python train.py --model="multi-label image tagger" --dataset="rosettes with rotational symmetry" --train_examples=195000 --image_size=32 --crop_scale_min=1 --horizontal_flip=true --cutout=0.4 --arch="convnext" --isotropic=true --norm="layernorm_no_bias" --activation="squared_relu" --mlp_ratio=4 --inner_norm=false --patch_size=[2, 2] --layers=16 --width=160 --kernel_size=5 --num_labels=18 --init="kaiming_normal" --residual_init="scaled_by_depth" --optimizer="muon" --muon_scale="original" --lr=0.018 --momentum=0.95 --nesterov=true --orthogonalizer="newton_schulz_5" --adamw_lr_other_params=0.0026 --grad_clip=3.0 --steps=15800 --batch_size=128 --epochs=10.4 --lr_schedule="step" --warmup_steps=790 --weight_decay=0.04 --adamw_weight_decay_other_params=0
Rows from block 3 of a small multi-label image tagger, named by matrix and row number. Rows with one number belong to one neuron. Each number is 128 + 32 x the weight over its row's rms, rounded and kept within 0 to 255. All counts start at 0. Numbers have three digits each.
After each neuron's rows are labels from the 100 images, of 14976, where the neuron reaches its highest value: "lies over" is the class under the peak. Only what is clearly more common there than usual is listed. The data: rosettes with rotational symmetry. In brackets: how many of the 100, against the usual share in percent.
# fc1: MLP up (model.blocks.3.mlp.fc1.weight, 640x160), inputs 80-159
# fc2: MLP down (model.blocks.3.mlp.fc2.weight, 160x640, transposed), outputs 80-159

fc1.102:184097107121116081130116151138101024155189139066175211088103170078178184131206142155108163130144185126090090109084201148142116127107084155139092112139117109145149112186088172153105134165099086074137140082148114097164120070121113127123163120
fc2.102:122117064120167136141120175155134126133122125149095106156182150153151146071131144108101111163095141143112115130065111108093154145080077179129167131183134159099088181108124114134121121235132113067121111173111079110187140151160169175147135106
lies over: backdrop (87 vs 56.9)

fc1.189:141110108158126120165073110106210130193074102130173083164124141092125141127080105114106158129084088149177202089130056127137073051097150134172116104091097180115101163109117157153102071162168126122166124100127151078139074113132081169111197185
fc2.189:114099117083104163156090073104154093117115127093152143139124126133085137118106133129140153152062173157102156137142158151150177174201170100133162119139212090141173128150148139152139124154095133146106186145171179085107121081131114065146103159
lies over: backdrop (100 vs 56.9)

fc1.256:105106170147138127125096116099109136128127161105098154151148146122128109150127149187095165117163019226104128095149124140097159162096106148126130108107139084105111090138100105150112137144099148069095118126141074160143092114145117116155107115
fc2.256:096165157143061031123097155104087145142125131088102173125110123154164119082127106165122140141126102111155113140108189117096106137073124086179115142144105128109109134099150121129118115104086149092107110108143140073128131123194120131157152113
lies over: backdrop (99 vs 56.9)

fc1.65:114122152170143100217125108112092104113117165172148132163097114107147173134154112127166117148115124126115090114089097104164089128101127104090076151104163100125161107095192132120138127151152156129164123159121122090189127071141185118098214184
fc2.65:107141136118088110160119118164084091153081107131162088120123133167175146187100168150128106072108094154076167111067071102127117121089174140153107116084127099171083140128149144118136074147136121066147158138140175135135125130158120125088185098
lies over: rosette (99 vs 43.1)

fc1.304:072121147081134201170157131133060119166138127147104095139122156128106132087149124109072157202093150168186129120087145079217168128138094106154149117099131100123160039079152153089170092102066116130121112111165078094121150133130146120109138086
fc2.304:153083148181150055176103166123163079113132143139153116163121127186118127066180087143120144089115103131098136170111055161200162128176123123102150179121135121116129161105156185165144158140175137158114140143133165110142168171135166125180088147
lies over: backdrop (98 vs 56.9)

fc1.327:100132138099106087065170126101082157063172111130129102133092087135101136120131148117172181164137152147172170201102202125156162130142109099113127081125092158094138137111183158089123145039059156159062122145190153189142128153102105163083074149
fc2.327:117124139135067097121221160156159109114104180160144069145072158141126140106159088147054072124098116106134163120106158109137150098136123119148124125135107131161129083156154151124124117081130099136121108140100169110138184157059151171093178136
lies over: rosette (89 vs 43.1)

fc1.314:168149121113130082122109085147120124142117089130064155111071107107137103104245102177147156113131063196116130120130143130176152136125133112108116120118098111122140145102130115074090144139143152098118108187128091136137131105136157081113100186
fc2.314:084145171132151075152145122091124058142132177122153118139106174093119118127178154119118153126115147129120165060043031124060131088098134126101118170109180113103057076107147081155172090107102089138144111116108107145148177138140116085086146180
lies over: backdrop (92 vs 56.9)

fc1.27:101158097129138112103144146136077077211151111106159176124178169135143135121176077146147100155104123096137091123105098090096180106162151164121112129151134095115137169130139113100109132141136108140103156122085090118149159128163106178165070131
fc2.27:120106121162186141100172041097113122164110152150089136094128146170122115147084169105126093154098172160165135072156105095145100098114144135146099120158194078070044174051114150114179173111127070177168100155162158173156103148141164156086075190
lies over: backdrop (99 vs 56.9)

fc1.128:101122178140106119091066141092120115179123116110127065112123115120134147127115071124147119159159129198116104150140121143188138110101102101104098143138107137104098092107126154145077124113101120106192127138122144114140104087153178119098092161
fc2.128:124107122122125138163140150131173096144110079138155095106154091134139103057125133136110101158145144132171140145125187208099099115167126076143165141139167088132106081143147144145151139197087164177141152148143078109176152115115130165114143111
lies over: backdrop (96 vs 56.9)

fc1.194:102075098153146184068129144115118119100063113094171093162132183086176086170107074126155096119119183138088119086167126102147091185136095150102121103178109140135174115129122149197117167107113132179119135176135126095106141115165103121126138111
fc2.194:092122100118165161163079162141140145165077122126035183125136173134149093111122114190123149124156095098148102122110073168163169131162146145143109144104174169114177081137133145130086108134126143091101143158128169161074145174177129098127147113
lies over: rosette (97 vs 43.1)

fc1.53:139152129130147107127104108174157087176134092146129183099025148171139095163202115129123157106076143123094192120138153092189202132133137147052103125074123124108119092148099115139135129101138120115119140147141108155168115159137143077121081098
fc2.53:092125170154185108150182117111214106151107169122167125150119125152150138165105141146149159137065107179081129106167112104121117123081147124068100123078136114046096139101193114105139141153077092155149088108103072188115147138142108085104056209
lies over: backdrop (89 vs 56.9)

fc1.364:088094093104157115103130105153075190104127133148194146173106110135158111172133176161138160103156151106142109113130159185140139142192145106087123118110087169149149107118157134174114105087067138102140126184105146172082177105151098121129154124
fc2.364:068155091084155119144097206187158122104106211142132157128119123120141142110144137103121126175142120080098126182123096112168142130113151122117112154146147155174160103211155095065139154086117104103113151134105144153152185110084126097129155114
lies over: rosette (84 vs 43.1)

fc1.200:100119068169105178055154126155114061082094115157138123101146131156122155130122008156123093126146180142067151097131110102151104105111098131147143094119099121123159112128153118206143129117075106167155110104139123084049130156130082164149075102
fc2.200:141100055168125177082154140111067130149086125130150157150133103145170093101113079116145134111159133113184092069116122190132144151142155165148097170133130093118148147177162181107157140153124115055078150141109166095120153166136139158131108149
lies over: rosette (99 vs 43.1)

fc1.204:119099094145139120077135124131162128206132135136150146107159163120131118105189118132119132170140115157142100076173106154139087139130137113136096136075097091146127150131118113129181051102116083134119068017120124106122089123105081164112136155
fc2.204:092138118101107133115119098083124121000118121114147113120165131105058072098106157091123124167097162164127174110106146122147118110143155163117133134114150098120109173116134159132147145147124099067098122177133134130124164137129124155157116187
lies over: backdrop (100 vs 56.9)

fc1.143:126155138147081133139166140146131087149075187142134160089143169142083108163171091142082090124100143091107154076158134088129212170074128145148116095111146122172092101171132153106152095064077106144121109092138137079161150142141193140118155089
fc2.143:093165093170109105172078121148126109150160126167089155195136089166115125063131128147132117145213146153146160103152130174170127181191151131100092122124123115142102188134161102129099181137130050084128044112106121141129182146088123075166088084
lies over: backdrop (96 vs 56.9)

fc1.417:139168070156135097112117156134128068114162170105119085108145145152129147101083183130090130110105089110109094097125146152125204150127083175089164138120198152094134136103139144183142136121105137069119129091119160138117089118110140154153125140
fc2.417:091114107093115131086126106104069134082123093146134093111143131150160152106137093130119113149169080163115109116062133144107148091102154161082114166081070098085140184111168075112071128135051124130054133135126139128145060146146097122087138123
lies over: backdrop (88 vs 56.9)

fc1.400:106093086136150112070111114169190132160068109144156167100122131101068138157151132091128200145219112114137180162176215110138105162105134101074124144135083150133089092201133117161119139076121101098153111100122120076125081104138105153118126137
fc2.400:144163124095144137149141153146106119112091122115144108093190147150072098132152153145152172075097184237185106111156118118077135134131149156160124131139139127129096137137139190115142150140098142130136113091167112142126107132072145137133140164
lies over: backdrop (100 vs 56.9)

fc1.101:107142142134129186203033131125083124089111157084142072110130118157123163101118158138172119106182082183118127139139126095117111109143113130097165099078124145091117108142100179096165107059138168103137117098163117166113115115146154153077104096
fc2.101:143137125155149114103092147116088117127126089142146077116081053134147085106164092151189111124054124089131124133132179133118142124113148140142139116165151144118144143072122115124091103116099134170121169114174113126129055142140158131072065166
lies over: backdrop (87 vs 56.9)

fc1.310:154103151134160131129105172156138104153089120052113142156097130161122154143216099116061116133102134133128104176121155144151129094171108128137097132086199183144166138161062126072071106166131105063113100120154091158138112121171055159160122152
fc2.310:132089098162151117168140156142117100134126167177092124114143135135028135106103119118154161134122098151135137186116135156130137149059151087121154188170116121125072150070090120157150099185058147135067133215153062109175139109163168142176075168
lies over: backdrop (96 vs 56.9)

fc1.630:161076172124119137137128181102146172207091149122119124118151159108119125160123134071156130156168148104153160166142073101133148128078097091131186152131157105087138120086190118179168090133141116105161137108109082118125087134170107117137069144
fc2.630:210131168116157101134145143144219112119078098130142112106144138116100086112126138100101103152167119185094123108221132150128108148165108158164120121114185142113079125128115162145154136204128103191171182098134175129122128115102101110139080104
lies over: backdrop (100 vs 56.9)

fc1.124:147083182126137138121106131079159165170123125121122105131161117088053131086088133094120179143132097082124132121154106113118128134094135093145084172092136112091082106129196128125132149148109091065200112143168073188146154124141109138127113178
fc2.124:190081143127131121178109130098148118089106167162105109083162087135107089097120137118135075110155178167110135097189141103126104153208195143134107141148132183109069122117123161154172167117102090166201131080140180102095130123090138141093118102
lies over: backdrop (92 vs 56.9)

fc1.297:212135099156148083112104126171109101202119078172171132147102125086142119147177143104140152099161102149192126088169146165116116120152149100134083131094148112128168144149089098073113139093108052119087129077100095112126108128125112064140090161
fc2.297:103080148087186128103173094142127108108106094078133160133129162165079129145137194105156119130122103142118088104165093122135160106073112100094093152148151114126062140082144137086144116107077102111136154184091086164168187142131139088099095162
lies over: backdrop (98 vs 56.9)

fc1.29:112113094120099096105176146139100089195172095161117133140104129141158126131152133093108179141099103154097138068137092148142182141130173103125112156033114092125151110166120149049104129134077068098151127165171067077111103142183117094153153167
fc2.29:145146116065151022161120086109109090147108128143140097167156153157112183102116129128125098132096109086105115100138096142157124133118144109099133146149174139151038226100126122129122142110134128157164193104146114147175179107146102086107117194
lies over: backdrop (97 vs 56.9)

fc1.610:131133144174100245163151249178081092118113136095116172156167140113134101084118150146085129144179183151153140147125114042091136093084099102164123106140159087106113167136104084137154122135105111098082163078086133104157106152131161181099107082
fc2.610:159189096113150155137141129128190113142165073147126191194115146121099106097140117112131164155127175078137172116103099132131128147122112117100088160103098147141124159041098138172164155116224086122187151081156081070177150137132137113197157114
lies over: backdrop (90 vs 56.9)

fc1.437:140102201136109164099098156114158123172099137150097167136158136126173154180126120095104163119188067164129141144127098167145068079074156105133120117107192130100179122106074149165121083114117105186101125156123146126154091113132129161156107102
fc2.437:100084205109121085153139127165137129114087075107099189151124046094114167133089117102097127145062100173128146167101167136100138082122154134166143107133151098130151112126141141158129106160107160144100131186153128134117137148158105169093145109
lies over: backdrop (100 vs 56.9)

fc1.368:126116108131097119117109121139106165124059136140076136132196137142092160143073145130119128127145168082150123182181160175153174149122129148093130239177113105192079094133062171138125149108121218131068220094135142149078091139136147105139119141
fc2.368:111125110071154188149110136105181163192134036145120121139130118112095097099129142154103121163069149104091135171191095131150182111100131115202118065172097096115138111173087116145075111085140091081119098103136121145105158128112104131152137112
lies over: rosette (100 vs 43.1)

fc1.76:161119116106130081120133099112101216084111079104121158144076088083173153110177168087202163109155095157127138129151156132104156152179162132113134141131093132145123096116196142128105142093080153090086130176140118171155122096157129112058161187
fc2.76:107128152141130067117121188190104110137188157102115119134086150102146120130156123148082092081155133132134142081100060072103112108078095069163137138115171148150105093179154075151107097127078117105143117105122140108117207138112119129108167117
lies over: rosette (89 vs 43.1)

fc1.70:109104156146054139104147120148185112185108118137178129123139148136132117187163139137113122104198106151121154063134168115106141154119137109128143119088072069144132137129111087140097105096127077116182069078185111102169037129100151154098154146
fc2.70:109180162110183063204130070125112141040145096129116134094158184088115105108126145143137174113102149198165100098125129175098143141154139093147161147114170120104123162155091136051127105119124157164133114114159164060117095114083134151128130165
lies over: backdrop (100 vs 56.9)

fc1.503:133136068118096165121198054126176155172142095132139147119108160129117137142085095111160132108103131161110131098106111136133022139177103159122124114142043164102095170195142107168160147111124166111133158114133085110120076139129125138087101090
fc2.503:147149115141150206146137111088133154112073118108117138162145156151178178128092174115187204130127097148139100113147136153106107183187106131095103102137104133146150131149147114109169143138110135149196108137110140140123142127070145163172135125
lies over: backdrop (95 vs 56.9)

fc1.205:080104084122085149168056141112173163153112148031136147109138135100122122126192162115181177121137131167167161137098153108130093088119155116124139126135206150073110095068123098138208090186106090082144123113132063156127159102115117099212126165
fc2.205:182154234094121121122157142137126116143075165137126133151148107166052114162158096130151108145097119088092121113202111129148065186132100128117134121149134162148109194149107174134112183160095061162099121061102153130159141101100107104104139091
lies over: backdrop (100 vs 56.9)

fc1.440:130098162168135120101098116168067122091122169112160154092032100142129112088145109148114115108074135141098131103149112182173136102162161108144124139124113126171169093115111124082121148080183098112130129104206146160145100100116116070100196170
fc2.440:159087181121155069149108113125150148140110148106149151152108152133134145169166128133129098112159079169087080082097121120174085210094158098120179150146101134160130119106168128106189096182110084131104134166138033080139111120119084097110119124
lies over: rosette (100 vs 43.1)

fc1.175:153136128094134145124144142123147164204077127110045112121158176145129110128149144096123156132137148059163099143141107138074087137108138125171173142103200133083107094076195132156141117094107126132148112159128100155124148163155107119101119144
fc2.175:150108199173143138145125079140155137111071151112130075159097111111104091122140144097100070118124186222099162099167128145091103191194127103118085147119114182107044090100130106143188120181139095121150135107080207116098130198116099127086069141
lies over: backdrop (87 vs 56.9)

fc1.410:117106133124123117088088154098075097155137148119129083101110114111127171113125100116134111131136174206130116131133111208156149095086100115088124121117130179103108059086127153173114105101147160098154129103103096171108112047130152107119072170
fc2.410:123120127115139168151154183173186081143090045120181095122115108136123122075143127121167128154103150102137138130148194182133072117133146122120107141118152075106126066123137109139132115192077152148139137160146120128177133115105128169135147102
lies over: backdrop (99 vs 56.9)

fc1.66:076194128112155147140155181159039107090151135153123090181151139086121091116155121079106121160089095166141135138170093142133111183097041071122142153119142091150055086105117154163130142055149096152120128135160093154181110138107134151102148143
fc2.66:133111140141157138144126131062119121132164088150148101109124168082078110097131119166110110145111188107106124082118143129158123134145123165134179152147127171117099187143138131134170122065130161125175148125134119087156152122220142156164094095
lies over: rosette (85 vs 43.1)

fc1.305:107169147140135125171093107113116131118116140056136127148118120099118095194100122170117103137089221136103153077139048163117121109160124125125181133160176118139128046125112126110124139133142143089060115117146181181149124137143166100148127075
fc2.305:080171185126095179064077113140131121181127128178147191182170132150115153128143137140136185103098182128095101107104154121138149102139172140140104140130149086129078150108089140120189105121135181117131156186086194156157126102163105167157123206
lies over: rosette (83 vs 43.1)

fc1.508:115146091153137093112078134120137130153144067135100157140115084187169158114099112146142116080123144105127148193098170138109068166155070184103140105110132080123154142143144150116093120103088114145104128137128170122132160154095103106104165073
fc2.508:138157105197043196150117088114137134078119162136126101118136113094161172127118074144088123048090113188199132116134120054119131146159118060201144103114088158128157142104123138103107170118115100122156108149145122119179128127074139174144212136
lies over: backdrop (90 vs 56.9)

fc1.603:127108189139149135157069103064122120120113110182064110155105176159104165111088134169086160090113106195131109114139113165126157158096139117105136108071174123099115120103080115128104160108125169122100135151179120155145084137119137116151124113
fc2.603:118116152122132079121089127084100130128100144054132131128087099130153133115203109175155147147125094092127132160098171187124133122111179098170108132094131084122112143083123102091063099142090163159066106081108114089155173134136117179144158107
lies over: backdrop (99 vs 56.9)

fc1.591:090115137155144116099155088129172179242024114151143192092124122103054112167094105126119122148131117138129136137169112096102139171128164103159113152111165156107018170132128084160108086132098143083159119142123116132118057144138091103136177090
fc2.591:195185115135123164142185133103176172074105141116094163134127126112120098144145168105114143082145119196122141150129165116120144145216194116180189120140154146043086229146141140095147146125168151167167135071092155151120103115103186108087124147
lies over: backdrop (100 vs 56.9)

fc1.466:135112111148139110129140143115152172199127159171135140121127156149079128135159157151131142181081112177143079102185133132131148108132124126174090188087159118114087122135198082131115173100106114088176068056150090103138069166138082144078110102
fc2.466:163156115166112078165155112130161155121150164115134128169211096139117120069188180126166142147148111149102149134160114144081112150217162130168151182113185150101041103136150147083112209103108142186140193169148140144136129094112177088099089130
lies over: backdrop (94 vs 56.9)

fc1.548:111085164138114127122133156131123192235100131124119100121129142115093119144122139082118164190169124138120117142166068117120117108116108087130114140100155106083112080098225113163139117118084118083206110109119049085133059146167105120127077140
fc2.548:215100135124126097169156149140171112121084116154140098108162122104116090097175186094104110140195139193130128138199174147108092125211130108142123177104184145108080109121128171119142145149133095195166169104124170130125143100109164122091120115
lies over: backdrop (99 vs 56.9)

fc1.142:220125121121125202181153141094141169160143156099112127120134123155117119124133211128142119112155131205082188124160113139110095110111065132119147117132123131111135182133155170135053188144103111060122130117128075106190158054133092077108099114
fc2.142:106130133139085110132177155134139172142144152075105136139139116112156170133121141123186123120121123056141144109156177091139130132158075177126107141133200187129122122123090120125169187101105076180148111190168160088106132146133097109091144114
lies over: backdrop (99 vs 56.9)

fc1.559:109096085106087141180161119059184124117126180127174151160187101109111112147143138085173117123146177162148120141158153071154148106112175120129172073088134087087106094097127139171207128121083132081125117100137091085088178200112104105160113157
fc2.559:214125192084189107148125117131150113177125116096162133139117097153088118133149154156137163117122144119103126114169087153156118117157145173098099154151126151093106182121153149142028187174172122108088070100115188129142132151151098160139084083
lies over: backdrop (93 vs 56.9)

fc1.36:127083106112140173072125195197054065180125156123122084117086177151155164131125071137094167110106148144135144092131144101125123075174165187120101122106190157136109077172107184138101049128080101111130121121046172091148084164119141132170105124
fc2.36:154065080143133162117148164139146090160111065192121172181120128115092107079111072128161131174120136156141073131167144204127123099124111143102166120198116116112125178107176131170117122155146132174050172200141071069181113149136203130161069112
lies over: backdrop (100 vs 56.9)

fc1.628:103142131172167145125104072197106172203071115141107153116132109098096113175083126107189088184108127127115124148107205102154091181142139134098117114149085150131053139169146156171136108144085155133162092087101059093115135152136086164130119073
fc2.628:144132060107114092100098119135154185113142124112068158133109124130167046142146144141108179109078088134137148105090094101106103116230167128155156135098177077126091132148136168106121135168109151125117166108105130119132102131024188134080113140
lies over: backdrop (100 vs 56.9)

fc1.461:147180108173148148138150138187183130147079127108133103173133140163124159135150161143148093112169104153133142166124153082126150149143094096178138164085080176133045132080156160094125124126064151141129077101060131118174170085139089137106168052
fc2.461:158107106156084111161143145149096123097180170119113143147091138164096133055161122132122178108115171152153144169113070102093092151167148137122096124127102095154067099096148183075139134118165161153121128106151115148100099137133220139156126071
lies over: backdrop (89 vs 56.9)

fc1.362:132079163145122146127121079124111123185127140097082116083145168129107138091044145118129140088149126190133167072167111149143093098052113096090141086094135177115113145153130094170122171148102124128132124145148111121125119101129160104085132147
fc2.362:102070179100099173134164108038155110102088173104125149119131080145157122139173071138122121151060145119119124100174201132118115141096185138128103098147161176147115113112119167141194145126128145179147161088216200092107097159123140091125138093
lies over: backdrop (100 vs 56.9)

fc1.375:131140077147125203130122165115131101136159144176148103135156143081133127128182131124146104188160135137188122143121106114131103078141066077092157125125089135110167087194100142152116131208194189121101127069095136082087072143096180142155078144
fc2.375:166164123095138180137146183141140115112078055155151148122122213109164115150100160107132141116086159131118091099126091140150106131121082176179144125100151111134117081153126167160092095138096097174122156144161146154118027107173091115132106150
lies over: rosette (70 vs 43.1)

fc1.260:133111167130149119054173099145137164206069115146115121123148168108083100193107126094120182143148138151124125146155112133126111068132112114160138192102166111131044104112212089144142107120078128067180148094141109092137019158168090146110117136
fc2.260:203117164140118120148164119132178154099111094109113052127165131141126102117165191067130088149168114196137139142182124115146107124195138147161172142099151176061074144126154146106137133082151150194151193119090154162120144133125160151085118162
lies over: backdrop (100 vs 56.9)

fc1.622:125180109124135138114095038081131141204154124131164132138138112156125135108119115112161068165119151115148079113088166108133101170186139144077072117137093117153152209122143107150162086172127134174135129109094046128158129143134102163141114119
fc2.622:083096048111150119105125098102112112075155117141081153099148186136142068200129130118099173154054149163157123059093092105085098163163128112114128101076185099148145125097114191122175119126074143161128135150115149113129136149083156191123124149
lies over: backdrop (100 vs 56.9)

fc1.638:136162154125064179124156089162083138117135112113183115162130233144099140123134156140134076124111131123098072157123146118156090218186123190146104156125138159122094072123115172123174097128130106150170081060128137113137118085130060095128163099
fc2.638:157107092170150071126152115118139143142121144158143154097111100120144136099183130144131174099148127221164098089114120112194125156157123102164125067119086109124075057122188184118149050097120172161169144134147136147117075164074144174150103091
lies over: backdrop (97 vs 56.9)

fc1.578:104103174151106193041136148195110063149062141106087112134127152121146148136116128087136164079123064148115155086145173122115043125125171138142131094133149132118124158146114153152149110105181132139113168118127170093123074169130147134152091111
fc2.578:147115094083142148113088122120150109151144145111123186177156115095101169105113089168114168197163140164107107112143172197133083102082149179134117141179072145134143215122161142143116109111141115210143186130147083108205122158100123102120118099
lies over: backdrop (99 vs 56.9)